config.toml
encoder_arch = "inception"
model = "image captioner"
dataset = "rendered scenes of toy objects such as cars, trees, mugs and chairs"
train_examples = 97500
image_size = 24
crop_scale_min = 1
horizontal_flip = false
tokenizer = "word"
vocab_size = 62
encoder_norm = "batchnorm"
encoder_activation = "gelu"
encoder_depths = [4, 7, 7]
encoder_kernel_size = 3
encoder_stem = "single"
encoder_widths = [128, 192, 288]
fusion = "cross_attention"
decoder_width = 192
decoder_layers = 6
decoder_norm = "rmsnorm"
decoder_norm_position = "pre"
decoder_activation = "gelu"
decoder_mlp_ratio = 6
decoder_head_dim = 48
decoder_fused_qkv = false
decoder_bias = "none"
decoder_qk_norm = true
decoder_parallel_block = false
decoder_inner_norm = false
decoder_kv_group_size = 2
decoder_positions = "learned"
decoder_cross_attention_every = 1
decoder_tie_embeddings = false
init = "trunc_normal_002"
residual_init = "none"
optimizer = "soap"
beta2 = 0.99
learning_rate = 0.0019
beta1 = 0.9
shampoo_beta = 0.95
eps = 1e-08
precondition_frequency = 20
max_precond_dim = 512
one_sided = true
adamw_lr_other_params = 0.0019
max_steps = 4800
batch_size = 64
epochs = 3.2
lr_schedule = "cosine"
final_lr_fraction = 0.05
warmup_steps = 480
weight_decay = 0.0
adamw_weight_decay_other_params = 0
Rows from block 14 of the image encoder, named by matrix and row number. Each number is 200 + 30 x the weight over its row's rms, rounded and kept within 0 to 999. All counts start at 0. After the name is the row's rms in percent of the matrix's.
# b10: branch 1 pointwise conv (encoder.blocks.14.b1.0.weight, 72x288x1x1), inputs 0-95
b10.3,116,187,197,143,172,210,223,134,151,230,258,164,184,246,200,156,160,165,159,142,175,209,211,169,162,170,183,257,223,168,173,191,188,176,140,237,185,157,189,249,244,273,153,242,257,163,259,174,188,174,172,212,224,255,220,245,148,243,201,207,249,144,215,241,226,174,173,233,169,206,160,170,203,195,187,231,246,173,228,223,191,214,179,238,164,226,223,225,218,225,213,243,206,249,209,181,196
b10.4,077,155,200,225,261,229,183,229,217,215,190,190,178,156,169,243,219,143,224,240,179,165,177,222,250,208,258,208,189,205,173,231,197,277,229,241,216,252,268,223,168,157,209,198,211,250,248,263,247,270,177,261,189,199,187,217,236,170,223,190,226,221,182,189,120,164,195,195,234,159,199,238,190,199,206,210,225,225,149,213,225,237,213,200,180,194,176,169,197,230,226,235,200,216,244,163,244
b10.5,118,148,194,171,184,184,189,204,159,165,181,161,210,208,211,202,166,163,170,182,143,197,190,182,157,159,191,148,220,224,169,190,192,158,166,152,155,167,180,178,225,178,203,198,206,181,133,193,157,190,171,147,211,189,211,176,216,217,203,199,199,185,203,185,188,181,175,195,192,172,180,129,216,163,207,193,168,177,206,178,192,155,177,165,132,182,185,193,190,149,192,168,186,145,158,151,206
b10.6,171,210,228,176,160,135,197,177,172,148,177,212,217,191,226,183,159,218,162,182,189,215,206,164,163,179,177,143,203,182,178,196,141,145,172,178,181,192,186,128,216,197,229,209,171,177,157,165,192,190,242,141,213,206,167,168,170,225,232,195,172,176,181,198,188,222,205,202,182,197,239,153,215,146,164,190,163,161,202,156,142,163,152,145,207,196,179,153,227,167,172,171,179,170,154,195,181
b10.7,104,194,215,243,265,226,206,233,268,194,181,213,212,210,194,244,233,221,250,273,183,202,189,256,231,210,249,206,203,258,244,223,223,230,252,217,233,243,247,241,180,204,211,212,204,254,188,233,205,212,203,200,217,202,233,229,257,192,218,180,174,268,189,203,230,209,188,192,254,176,212,262,206,245,208,190,169,233,222,182,198,198,211,257,191,227,222,177,238,227,228,224,233,228,257,224,249
b10.8,099,218,181,267,220,207,178,214,243,186,206,197,162,146,193,222,222,171,220,202,264,151,143,183,211,248,212,178,163,217,200,225,197,218,251,202,248,192,246,178,193,152,183,171,225,184,178,231,216,218,222,184,187,141,170,179,229,145,181,130,134,171,170,145,161,182,180,148,231,207,211,242,196,175,174,209,175,219,194,200,213,198,208,172,203,171,139,185,205,150,161,163,180,136,179,230,186
b10.9,093,129,203,159,148,183,190,175,158,215,228,188,194,287,245,167,149,164,193,148,177,210,229,146,208,162,170,160,228,196,131,135,147,168,171,171,164,195,179,192,208,238,201,242,228,171,168,178,201,164,156,164,261,240,200,216,186,200,219,217,254,155,242,224,230,202,199,222,165,185,203,149,262,181,174,191,146,214,207,194,160,170,218,159,195,169,177,173,211,192,158,188,190,209,200,168,170
b10.10,095,209,267,173,171,258,236,184,177,201,246,204,238,234,284,171,195,186,177,182,178,247,205,180,178,162,195,187,265,184,204,167,219,180,200,217,204,195,162,148,244,254,195,184,189,205,194,184,178,198,198,217,215,252,203,142,203,283,230,263,236,211,212,225,200,214,196,257,195,207,208,187,301,157,224,148,169,227,178,206,223,186,178,198,191,192,225,144,199,238,203,177,199,184,205,159,159
b10.11,092,172,180,227,232,249,177,244,225,160,161,187,210,141,164,248,233,189,188,255,184,170,149,259,223,176,209,200,172,236,217,232,235,234,246,202,239,242,211,198,177,176,204,152,156,253,235,231,241,233,186,247,162,149,213,254,209,156,176,162,164,246,167,181,184,174,195,162,204,179,205,205,152,161,205,188,215,152,201,173,195,158,172,160,216,205,170,160,191,206,214,190,221,177,167,196,175
b10.12,095,219,189,222,209,199,160,187,234,180,179,209,219,139,205,219,206,177,220,225,209,157,197,257,212,235,241,151,149,205,220,237,203,212,257,188,244,212,221,169,161,145,217,165,161,213,213,216,246,213,188,178,150,152,196,153,242,158,173,101,155,234,143,177,166,172,198,172,190,208,181,211,166,189,166,242,199,155,188,190,221,150,214,180,227,146,191,226,219,177,184,200,184,188,157,236,182
b10.13,127,159,178,204,160,160,176,186,182,245,182,162,164,199,189,213,180,183,155,202,189,213,172,196,172,151,196,272,210,229,185,192,164,190,176,186,174,214,183,255,192,164,202,221,234,185,249,201,165,193,208,256,207,218,151,240,209,181,209,173,199,195,204,175,181,180,171,198,193,166,176,167,176,270,254,191,180,207,231,203,187,251,239,253,188,225,231,182,202,277,250,256,283,246,232,214,216
b10.14,110,179,248,139,194,166,200,208,206,163,202,197,230,229,245,193,203,213,198,210,165,244,230,219,185,194,210,149,185,253,224,207,199,221,229,197,188,179,182,125,245,204,230,177,159,203,157,200,175,198,244,150,191,253,159,115,184,231,235,235,209,219,223,235,179,229,200,235,197,219,235,174,250,150,153,191,214,243,180,195,142,138,214,183,209,131,183,194,210,164,156,148,159,171,159,205,256
b10.15,079,197,207,164,172,191,270,192,159,157,233,217,260,245,227,150,159,203,143,165,241,253,251,161,197,171,187,202,218,149,192,145,202,182,193,195,185,164,170,166,248,221,199,205,184,184,207,180,181,166,234,210,199,252,258,228,172,210,261,269,234,172,238,260,211,198,215,253,181,231,211,233,233,140,170,160,186,239,142,161,180,206,221,183,237,170,182,239,181,193,196,164,197,181,189,185,196
b10.16,084,219,160,252,179,165,196,200,253,151,185,242,165,136,177,227,231,212,209,254,244,170,187,213,226,235,207,208,148,219,266,239,218,222,254,182,233,199,217,187,182,171,206,172,188,248,215,189,231,247,237,213,189,173,239,216,218,141,174,135,128,179,154,145,174,245,217,162,220,217,211,198,164,160,224,187,229,178,128,222,225,190,192,157,214,205,187,228,163,204,181,171,149,194,178,209,200
b10.17,078,202,163,232,247,180,182,278,261,182,165,153,184,155,178,234,269,188,251,272,194,159,163,263,240,279,211,163,143,188,226,208,211,254,225,168,216,249,274,158,168,203,172,153,179,215,202,278,250,242,181,223,173,175,209,179,251,175,135,154,192,186,162,177,153,153,172,165,290,197,210,212,174,236,192,213,239,183,171,167,193,185,170,176,171,236,226,173,196,183,232,186,178,227,249,232,180
b10.18,081,210,219,176,165,244,221,202,151,145,214,140,197,202,197,186,153,208,188,155,158,250,173,156,162,144,207,191,169,218,178,133,192,207,177,207,149,177,203,219,209,168,257,200,229,195,127,150,170,193,205,154,232,195,276,159,193,229,208,223,238,154,218,180,195,228,243,212,157,243,227,150,230,216,195,239,148,193,171,235,240,163,167,201,194,190,187,190,179,202,196,176,174,154,176,217,160
b10.19,094,165,155,222,262,155,150,228,222,179,144,154,167,168,140,189,209,178,202,247,147,156,145,203,194,173,226,276,187,238,180,229,193,238,176,173,235,185,204,251,151,135,185,177,186,203,219,240,209,213,227,250,178,142,174,235,221,175,183,169,149,225,171,182,145,170,142,142,210,196,166,205,174,223,202,141,148,246,220,198,216,257,252,219,201,183,251,197,208,195,205,174,260,179,239,226,211
b10.20,080,193,112,262,244,250,198,255,235,218,174,211,169,160,209,214,205,191,196,230,199,162,189,216,209,213,188,163,154,163,224,244,188,248,252,236,232,271,242,188,188,181,208,155,188,216,170,220,191,244,233,170,179,152,225,140,238,210,173,144,140,213,147,154,184,187,196,151,237,185,214,212,160,184,185,192,215,227,177,218,216,147,200,201,239,171,216,197,136,240,175,211,199,176,183,273,255
b10.21,103,224,162,225,201,220,164,190,239,146,205,249,186,137,165,231,185,272,211,203,233,157,138,207,230,203,196,193,147,196,236,213,192,217,249,219,200,205,216,189,157,194,243,154,157,205,160,223,223,209,229,203,177,143,190,212,199,147,154,165,172,197,159,174,153,220,220,135,232,207,208,243,148,169,196,158,218,242,165,236,200,163,221,152,228,152,220,213,124,162,206,186,190,155,215,212,179
b10.22,134,194,230,156,172,181,199,205,201,250,217,183,187,211,167,204,181,188,189,178,208,214,211,181,190,172,206,291,198,194,174,179,214,192,184,205,170,190,173,222,188,203,185,217,234,191,279,183,189,185,193,246,199,225,200,275,194,207,212,227,228,184,220,193,197,171,181,187,174,175,168,189,184,233,219,177,237,207,236,195,208,270,188,246,227,213,253,208,231,252,248,243,222,262,249,190,231
b10.23,132,221,229,170,158,157,209,162,166,163,193,234,213,174,223,171,157,233,195,165,199,211,186,158,145,187,181,199,229,176,207,150,152,150,171,196,173,170,166,189,203,178,256,170,203,173,155,152,148,163,233,165,199,199,197,205,178,206,208,206,191,164,212,182,177,251,245,202,168,245,260,193,208,145,160,236,223,169,163,185,174,161,184,178,202,173,165,198,192,156,155,174,157,175,182,202,192
b10.24,078,221,239,197,129,201,228,169,181,290,234,181,219,263,227,164,141,181,190,168,207,221,253,151,187,198,176,193,233,243,195,155,185,194,198,222,166,181,166,201,230,244,222,262,284,202,146,153,171,203,213,168,252,278,212,213,151,259,247,257,242,144,262,260,214,192,201,245,186,208,194,186,221,255,194,186,196,181,171,196,196,227,190,242,216,193,220,248,188,175,223,217,201,209,188,219,152
b10.25,080,195,173,215,287,240,208,242,213,200,153,167,177,179,199,260,229,187,210,204,200,194,196,238,259,210,208,272,187,227,201,228,243,268,214,201,216,255,226,208,160,182,166,189,183,215,289,242,194,198,193,223,191,159,222,252,232,189,144,173,171,223,197,187,165,157,177,145,221,161,173,228,140,249,195,227,237,203,196,236,225,255,208,265,202,174,234,285,210,258,234,224,230,237,246,220,199
b10.26,079,148,146,217,221,226,192,212,201,254,188,124,155,199,187,192,219,165,228,221,167,193,155,173,195,181,253,264,189,233,182,213,206,222,219,167,251,229,216,248,157,172,174,208,246,240,233,272,185,219,208,251,243,147,170,247,229,186,207,168,203,245,203,178,161,175,167,164,231,167,192,225,169,193,181,183,203,205,203,197,192,213,255,174,173,193,208,142,196,247,227,191,212,212,210,202,176
b10.27,079,213,193,244,232,175,170,225,250,185,177,149,173,180,172,211,223,211,217,263,169,178,169,222,206,233,223,160,234,257,179,220,159,229,201,146,234,292,224,213,189,200,195,199,193,252,166,264,252,255,147,182,196,153,221,185,250,163,159,208,186,222,177,196,174,174,199,173,207,174,154,219,213,199,189,222,186,174,256,184,243,220,208,236,170,226,189,256,228,207,220,223,230,208,193,195,182
b10.28,090,167,223,196,195,181,251,183,160,223,225,187,226,277,225,161,217,191,196,167,207,245,242,184,162,176,175,232,230,171,146,167,171,184,150,212,199,171,172,215,222,239,180,213,242,176,227,134,172,165,205,190,239,215,201,251,177,250,230,268,273,189,249,233,248,185,183,253,199,194,203,196,260,267,241,204,208,185,216,201,203,177,176,263,216,224,222,201,185,202,237,229,204,237,173,232,177
b10.29,113,206,207,252,247,179,231,255,249,247,216,203,221,203,243,255,250,193,257,288,206,215,228,266,238,259,277,180,253,295,225,243,205,274,246,214,253,240,267,179,259,250,205,251,240,254,173,262,195,276,208,165,232,220,225,191,302,213,232,233,258,260,212,213,233,193,198,225,252,190,166,213,220,177,182,236,211,183,222,177,188,131,219,154,197,190,167,194,219,175,161,181,199,168,180,193,202
b10.30,123,142,197,150,189,160,162,171,174,170,197,138,206,196,200,230,203,165,135,174,155,209,197,206,170,147,206,144,233,179,133,194,199,196,179,159,186,151,192,144,208,173,180,234,178,160,135,202,177,161,181,194,211,197,181,178,174,193,227,174,211,184,198,200,196,184,159,200,205,182,176,177,180,145,174,209,151,178,186,179,179,171,182,183,129,192,168,180,243,172,172,177,194,153,184,182,168
b10.31,151,194,272,230,229,182,259,227,238,262,275,207,258,259,242,221,234,194,202,227,216,250,270,227,233,243,218,187,241,214,204,219,203,223,232,256,245,224,222,177,233,290,187,263,209,235,222,250,251,228,213,210,235,301,190,167,215,258,246,312,259,210,300,325,263,175,189,292,238,195,180,210,245,159,196,192,186,219,179,177,201,185,191,164,183,198,203,156,181,192,176,186,198,191,186,197,162
b10.32,107,280,200,195,173,138,219,209,186,242,209,316,233,172,203,197,220,273,212,172,246,233,171,176,187,184,199,204,210,193,249,182,170,142,171,219,173,207,218,207,196,165,250,190,200,185,190,171,218,194,269,174,181,171,142,185,191,188,200,162,194,151,199,176,171,262,261,149,212,243,251,189,230,189,205,250,192,151,197,197,182,224,180,177,159,231,194,179,208,174,216,229,210,219,177,198,179
b10.33,134,181,205,228,271,153,238,240,229,254,208,187,211,237,251,247,258,185,241,250,177,231,227,263,221,226,240,217,249,262,204,243,175,250,234,218,224,215,220,194,213,227,186,228,223,241,217,227,183,233,193,241,231,241,195,237,264,223,198,231,209,260,231,227,243,179,178,222,220,201,161,227,200,214,254,214,227,202,235,218,236,232,193,229,182,195,241,218,213,261,240,231,282,233,220,218,203
b10.34,088,174,185,117,192,202,225,174,162,145,198,192,228,214,206,197,202,185,168,161,176,226,253,199,153,137,192,158,215,168,185,180,178,176,170,186,149,165,147,194,229,236,201,209,213,152,177,128,139,145,202,144,271,167,181,184,198,230,262,214,239,166,222,217,230,196,220,205,202,187,215,205,229,197,188,144,168,207,192,197,225,131,166,186,186,146,191,226,167,191,169,177,157,141,164,203,221
b10.35,096,148,191,168,162,205,216,177,156,270,210,183,194,276,215,171,154,185,182,167,175,208,226,169,169,183,177,242,267,186,133,172,207,173,190,192,182,179,155,218,245,207,169,272,253,121,222,196,188,157,180,245,221,247,203,201,147,230,197,217,260,174,210,257,276,169,175,186,175,177,180,178,211,187,197,165,199,234,144,188,187,235,224,202,174,197,185,177,173,148,185,172,192,191,186,191,192
b10.36,083,214,239,143,157,231,262,164,207,163,186,182,267,208,265,154,172,214,168,132,182,237,237,215,158,135,172,180,240,208,161,168,206,177,169,181,141,138,199,198,232,181,253,195,175,177,190,166,142,167,223,201,238,206,210,191,186,262,249,266,228,170,212,256,225,207,207,232,149,228,202,190,209,190,199,202,202,167,218,187,191,174,173,219,172,191,178,234,204,201,187,179,186,215,198,147,209
b10.37,079,216,154,217,270,240,132,225,261,184,190,198,194,138,128,219,264,214,260,248,263,193,148,253,244,244,221,208,168,235,260,204,233,236,302,217,244,198,227,177,206,180,230,146,182,233,156,225,230,256,219,180,146,139,205,196,223,131,187,164,156,204,165,165,183,191,203,169,220,206,163,192,155,207,174,217,178,185,212,222,227,244,181,239,219,193,200,200,164,190,208,201,202,201,186,221,176
b10.38,080,156,233,145,175,225,239,195,176,209,223,194,192,237,210,202,182,209,145,206,148,218,244,174,163,177,164,211,220,191,190,190,234,145,187,210,160,152,184,167,233,239,208,257,189,226,215,174,156,157,161,222,186,261,213,246,204,228,209,275,227,198,247,261,199,219,224,244,183,217,243,137,251,194,187,205,163,220,176,253,215,244,230,208,199,171,177,189,165,224,223,216,222,167,214,200,210
b10.39,103,210,216,149,139,183,223,179,176,136,198,230,259,203,247,176,188,266,176,141,140,244,204,171,142,156,187,208,175,179,211,174,208,157,125,229,155,173,173,229,239,169,260,177,160,152,213,158,181,141,226,214,220,201,233,185,186,210,227,198,204,161,230,197,186,266,259,239,149,253,253,139,231,210,217,252,198,201,227,236,204,197,221,244,202,231,180,222,180,163,202,210,191,212,161,233,187
b10.40,091,163,258,154,198,181,249,186,160,262,239,158,237,261,220,201,162,176,184,200,205,223,234,192,194,199,185,219,265,160,153,160,188,169,181,239,165,165,172,185,245,275,197,254,239,186,208,174,188,216,194,198,215,257,221,201,163,254,213,264,240,186,262,246,227,143,166,246,165,178,159,169,244,246,189,173,169,196,256,181,197,233,226,211,230,240,266,212,231,189,193,242,246,212,185,145,205
b10.41,084,182,238,183,157,152,236,127,148,196,213,187,270,214,238,194,169,233,182,153,220,224,236,135,104,195,152,162,223,201,193,171,186,157,153,211,160,129,167,155,258,222,271,174,207,138,151,186,159,195,247,157,242,259,212,182,153,267,222,265,187,148,204,237,213,240,223,253,185,247,239,139,236,190,202,199,224,178,215,206,154,196,156,196,211,187,213,175,219,246,217,234,217,211,174,240,188
b10.42,077,191,253,178,189,185,267,163,148,222,252,187,287,262,267,163,193,243,183,174,156,248,231,211,166,143,167,188,252,221,174,166,230,165,140,247,138,177,146,238,253,206,227,201,217,161,236,122,166,183,170,188,245,229,201,174,199,251,220,256,259,207,233,252,238,226,210,255,169,222,244,161,243,204,232,237,155,205,209,203,219,238,203,189,203,185,217,204,202,224,200,182,223,209,208,247,143
b10.43,083,191,150,229,243,198,166,239,207,184,162,193,159,205,158,242,226,199,262,222,170,193,173,218,217,239,245,205,178,266,222,247,161,216,246,206,244,240,198,244,155,197,173,213,186,252,212,252,208,218,206,186,193,154,241,229,227,177,157,180,190,255,191,144,151,187,199,181,246,176,185,240,170,171,200,197,192,188,200,190,207,221,200,187,187,232,194,202,156,221,170,198,177,227,231,186,195
b10.44,121,214,208,165,179,172,198,160,172,193,192,235,211,201,188,202,174,243,180,138,164,179,199,149,165,182,165,193,210,178,211,157,156,136,167,202,159,179,173,182,221,216,221,158,175,185,177,151,197,164,226,147,185,183,209,179,162,199,235,205,203,151,185,218,208,237,244,190,170,212,244,177,197,141,148,230,258,227,190,163,156,190,221,163,194,186,172,240,211,174,154,187,183,187,182,196,207
b10.45,083,184,166,256,264,159,162,242,281,198,123,201,183,175,145,238,243,196,196,255,187,176,143,258,267,206,246,178,178,234,187,255,229,225,193,200,276,231,237,220,150,153,172,221,172,193,191,261,225,224,160,229,163,161,204,205,242,111,165,138,125,243,134,159,199,191,218,114,243,187,201,228,175,187,207,176,189,243,171,248,211,196,216,154,219,150,182,202,162,191,173,213,217,190,158,230,217
b10.46,091,217,170,187,294,210,170,214,228,158,174,189,131,141,149,244,262,175,252,246,253,185,192,226,260,233,223,224,142,235,226,232,212,241,244,191,226,224,248,162,156,143,196,145,136,220,213,217,229,235,175,218,144,156,181,188,243,145,185,188,120,217,141,173,151,170,182,153,232,177,188,252,170,195,183,216,212,217,176,221,186,174,175,204,238,147,222,138,188,214,197,163,196,185,193,166,207
b10.47,086,223,257,258,208,198,153,206,234,225,180,180,167,179,204,216,237,167,222,254,196,149,195,231,236,231,204,263,207,189,152,219,219,261,219,187,224,252,253,260,190,191,159,226,222,232,252,221,201,215,197,189,188,193,209,221,215,188,201,201,181,187,190,185,197,164,163,182,226,140,161,227,187,258,222,194,202,197,255,176,230,191,169,229,178,232,190,224,219,161,212,230,193,204,170,190,226
b10.48,119,192,212,200,171,166,188,211,187,267,219,201,199,208,179,197,168,182,169,195,177,184,208,151,182,205,165,263,220,188,185,223,155,193,184,215,184,207,174,256,196,210,191,224,230,173,259,166,182,195,168,232,212,212,183,243,155,209,190,219,211,191,201,210,211,186,146,195,200,173,165,200,190,284,203,181,127,195,223,182,198,226,185,249,203,196,227,198,210,259,209,232,273,250,258,168,156
b10.49,110,215,156,191,216,208,133,215,236,169,162,248,154,114,144,194,240,212,186,206,238,140,121,221,209,245,206,204,127,154,206,202,218,201,234,200,222,189,222,170,156,158,209,145,150,210,247,187,258,203,192,214,136,136,230,188,206,106,176,144,136,202,163,134,135,203,208,132,224,205,212,214,146,167,170,205,195,178,192,204,198,156,159,203,203,157,155,202,178,210,214,188,168,179,184,186,158
b10.50,101,252,203,252,197,128,145,184,222,195,180,237,160,126,168,172,205,250,231,201,268,162,177,196,200,208,196,151,140,178,219,221,222,210,263,181,206,203,198,152,154,132,225,125,165,187,190,207,212,199,248,187,156,181,183,150,203,158,178,143,139,233,157,138,120,232,229,155,212,214,227,230,161,213,156,206,141,142,163,170,150,190,162,162,215,171,192,172,156,201,166,166,164,148,153,198,214
b10.51,122,231,172,197,194,199,161,171,214,157,174,247,175,139,148,184,184,213,188,209,233,171,166,226,204,224,184,175,147,178,220,188,187,201,219,196,176,205,198,203,156,159,210,180,174,208,198,198,215,197,234,160,135,149,194,218,199,155,200,139,164,211,140,140,150,209,212,164,218,196,232,208,156,158,179,212,185,148,187,194,180,180,158,210,214,215,151,190,199,146,167,181,183,183,155,199,157
b10.52,095,192,166,209,240,147,163,228,230,190,149,191,157,159,160,235,261,182,218,205,148,177,193,232,236,216,210,241,188,216,227,229,147,234,178,160,238,214,236,188,196,187,198,194,184,224,248,248,245,229,203,255,181,187,184,201,236,161,171,134,158,222,178,183,184,175,143,146,229,181,184,186,186,229,186,165,192,185,196,178,202,218,161,192,126,194,241,166,208,193,229,189,208,218,248,198,163
b10.53,072,238,172,271,260,181,129,221,285,181,167,183,161,132,113,249,257,187,227,231,233,175,167,248,241,204,274,175,193,234,204,268,213,250,213,179,301,229,232,215,142,171,196,190,181,241,165,230,252,213,211,156,190,179,187,192,248,174,147,185,137,209,172,161,205,166,163,153,261,167,160,271,198,193,253,170,184,172,225,233,210,223,171,212,228,226,153,221,159,110,203,220,176,221,179,198,219
b10.54,083,153,164,244,264,222,142,251,238,209,180,149,224,208,178,187,226,175,222,253,176,183,191,270,258,184,265,248,190,224,205,240,258,271,224,173,208,279,232,237,171,183,176,189,247,207,200,248,213,220,202,254,190,208,219,255,234,166,179,136,196,248,212,171,189,157,167,185,212,198,162,258,160,252,204,198,241,217,200,225,216,247,249,290,190,220,216,267,181,194,187,245,186,240,220,130,224
b10.55,108,135,181,208,209,216,178,221,211,178,182,145,192,223,178,243,217,163,192,210,142,166,199,205,215,191,210,214,221,203,174,226,221,208,204,154,229,225,224,212,212,202,147,182,215,232,208,253,235,227,146,211,212,198,216,172,215,209,193,185,185,189,192,195,207,160,129,209,216,147,148,201,182,209,218,159,195,171,229,188,197,184,166,195,162,233,187,183,225,144,241,234,216,169,202,165,181
b10.56,086,224,245,197,193,205,272,159,192,216,220,210,271,244,215,162,172,209,170,171,220,217,231,169,138,179,150,202,221,190,196,210,206,145,188,230,155,190,150,202,230,229,225,232,209,158,155,179,160,170,196,170,213,245,190,168,215,247,260,251,226,173,245,227,221,251,210,229,195,213,210,175,296,239,147,190,188,180,226,187,151,233,195,186,203,207,189,192,215,193,187,181,167,208,218,208,192
b10.57,084,180,226,144,183,166,255,164,171,220,243,196,260,294,261,196,130,171,163,166,175,263,283,174,148,179,148,205,250,174,191,160,198,157,157,231,156,174,184,218,251,277,189,222,213,181,220,219,161,179,168,194,240,273,159,166,165,254,234,285,261,193,270,255,272,197,203,223,150,181,175,156,236,167,226,193,185,144,167,206,209,206,215,148,191,183,228,192,172,218,200,143,234,215,245,177,228
b10.58,088,178,287,198,165,233,303,157,172,268,245,144,252,215,275,190,173,160,183,194,137,235,259,169,213,163,208,219,265,178,202,149,228,157,213,221,162,160,183,194,283,238,189,246,243,176,196,221,182,208,208,235,249,258,204,200,167,248,271,249,239,199,249,244,258,170,159,299,174,201,187,173,240,230,201,188,213,182,218,185,186,222,206,219,217,230,215,243,212,196,197,251,197,210,219,197,211
b10.59,087,171,239,187,179,204,205,166,201,251,245,205,206,237,186,179,207,156,170,144,138,203,180,159,168,160,184,252,236,196,146,197,220,177,191,242,192,164,168,275,198,249,150,233,226,204,298,199,213,146,208,238,230,235,202,235,164,231,188,269,235,147,273,244,224,162,157,204,142,203,159,180,183,243,205,200,207,206,168,228,214,220,257,210,202,198,176,201,150,244,233,181,230,221,217,240,201
b10.60,083,212,237,160,179,193,265,229,186,218,247,215,238,213,228,228,202,236,212,157,185,242,247,184,154,200,216,164,248,201,179,211,222,187,184,228,194,168,183,192,240,217,232,206,187,190,173,183,141,181,217,176,219,250,213,225,204,270,268,229,254,180,248,258,219,241,233,251,162,236,240,183,283,168,156,226,250,234,198,181,251,159,196,133,194,214,167,179,229,166,196,149,175,174,202,219,199
b10.61,086,185,233,137,185,227,248,222,174,188,245,191,208,224,248,203,164,217,185,205,105,260,269,182,153,134,177,197,251,194,174,180,194,173,189,234,177,146,125,186,236,252,218,245,216,200,184,133,153,176,203,223,206,239,192,179,166,249,224,274,196,182,267,235,261,190,198,244,181,220,220,196,221,205,214,225,223,148,206,192,183,196,207,189,224,211,145,203,235,170,204,218,169,170,229,232,214
b10.62,114,197,244,191,191,184,241,201,206,285,242,206,210,238,186,199,187,181,183,174,191,198,268,169,210,198,161,230,214,183,181,189,182,209,182,209,197,177,193,262,226,250,157,243,251,196,257,196,207,196,181,232,204,245,178,240,175,250,158,274,258,186,265,253,231,187,183,217,197,183,187,207,189,226,217,221,209,230,223,190,174,248,208,211,170,245,227,220,238,247,217,235,244,235,245,188,223
b10.63,091,288,171,218,193,215,161,209,190,239,191,237,161,180,158,215,244,259,213,226,228,152,169,233,201,240,223,169,202,203,271,186,193,164,216,192,218,192,209,161,175,156,246,228,188,210,190,197,223,225,241,174,142,156,185,217,164,197,197,139,197,210,130,175,185,223,204,153,213,191,230,226,163,155,189,215,207,173,174,184,204,173,195,169,191,166,213,193,176,180,200,190,181,173,213,178,192
b10.64,112,250,225,168,119,199,189,158,162,206,173,265,203,170,209,184,178,269,171,154,215,187,175,160,159,175,158,193,174,191,238,190,198,153,153,248,162,188,153,235,213,188,241,194,194,175,175,135,203,174,253,185,217,194,208,222,167,224,227,207,195,137,193,181,180,239,250,208,171,233,238,153,211,199,196,203,205,213,251,229,221,230,200,211,210,236,217,228,227,196,216,239,197,233,204,220,227
b10.65,092,227,218,268,276,225,213,260,255,196,201,208,157,183,165,244,246,172,242,240,226,183,187,265,300,236,263,196,176,238,206,259,208,291,232,204,267,260,247,188,196,173,195,197,183,245,214,275,254,249,210,271,154,137,176,179,254,203,201,184,176,271,152,211,154,179,188,205,265,176,159,263,200,199,214,199,130,174,172,196,234,208,181,196,189,208,243,181,188,236,191,172,215,207,249,177,190
b10.66,091,203,132,217,228,226,167,223,219,168,170,175,178,172,150,233,246,181,181,231,194,197,137,241,242,228,231,208,168,215,213,229,231,254,214,184,230,229,229,205,155,156,182,147,166,248,233,236,273,226,155,272,165,178,222,188,238,171,152,153,163,252,151,158,152,159,150,170,187,187,165,206,174,180,220,183,192,192,211,222,230,216,202,186,195,171,209,189,194,212,189,164,196,198,244,234,166
b10.67,111,184,216,246,286,183,204,271,277,211,218,206,212,222,198,208,270,177,283,273,155,216,184,271,280,262,277,201,237,282,234,215,211,269,243,185,258,235,263,156,229,233,168,253,232,256,219,233,166,242,176,204,231,202,189,209,293,206,237,220,207,278,197,216,198,176,147,230,280,156,161,277,192,215,208,257,249,180,243,183,187,205,187,243,200,223,205,216,219,202,228,246,190,220,191,191,243
b10.68,084,168,199,214,247,281,189,245,221,223,176,154,162,198,176,219,234,200,254,260,211,182,179,227,280,230,272,179,184,238,206,189,283,242,201,226,242,225,236,212,166,213,210,211,225,218,198,225,189,228,178,229,201,187,244,245,236,203,185,155,181,227,176,192,176,188,142,221,224,177,174,202,165,227,235,222,187,279,204,215,195,241,225,209,222,190,217,266,233,219,217,184,208,211,179,207,228
b10.69,081,139,233,187,141,178,255,186,188,204,234,175,226,230,250,233,203,175,162,208,184,262,231,208,165,159,152,235,245,211,178,185,183,184,175,194,122,145,207,263,228,236,189,236,219,174,180,169,150,200,193,191,206,253,167,221,214,249,185,217,256,173,229,210,231,172,151,245,190,197,174,175,226,206,222,254,189,166,220,238,284,218,203,224,199,230,182,190,168,188,195,249,246,187,165,246,178
b10.70,109,198,220,146,172,214,223,141,156,208,226,176,238,241,222,152,175,176,198,184,200,241,196,150,160,148,169,181,248,172,137,182,163,139,218,143,169,202,184,223,224,216,191,216,224,158,186,142,163,175,168,176,227,214,163,192,161,227,201,181,219,172,241,212,230,178,169,216,175,189,168,172,229,194,189,184,179,190,212,171,150,178,151,158,183,234,186,149,227,137,166,204,203,194,189,162,224
b10.71,082,214,199,225,212,211,199,253,243,201,186,214,165,174,191,212,229,180,224,221,244,211,149,243,231,240,218,193,186,194,215,222,212,245,265,173,230,225,264,121,169,173,189,157,165,215,223,236,247,232,186,202,135,196,146,130,217,133,172,181,200,252,181,202,179,199,209,216,251,176,163,217,148,140,192,185,166,209,169,181,151,142,177,153,195,199,218,174,208,230,170,168,200,213,197,172,194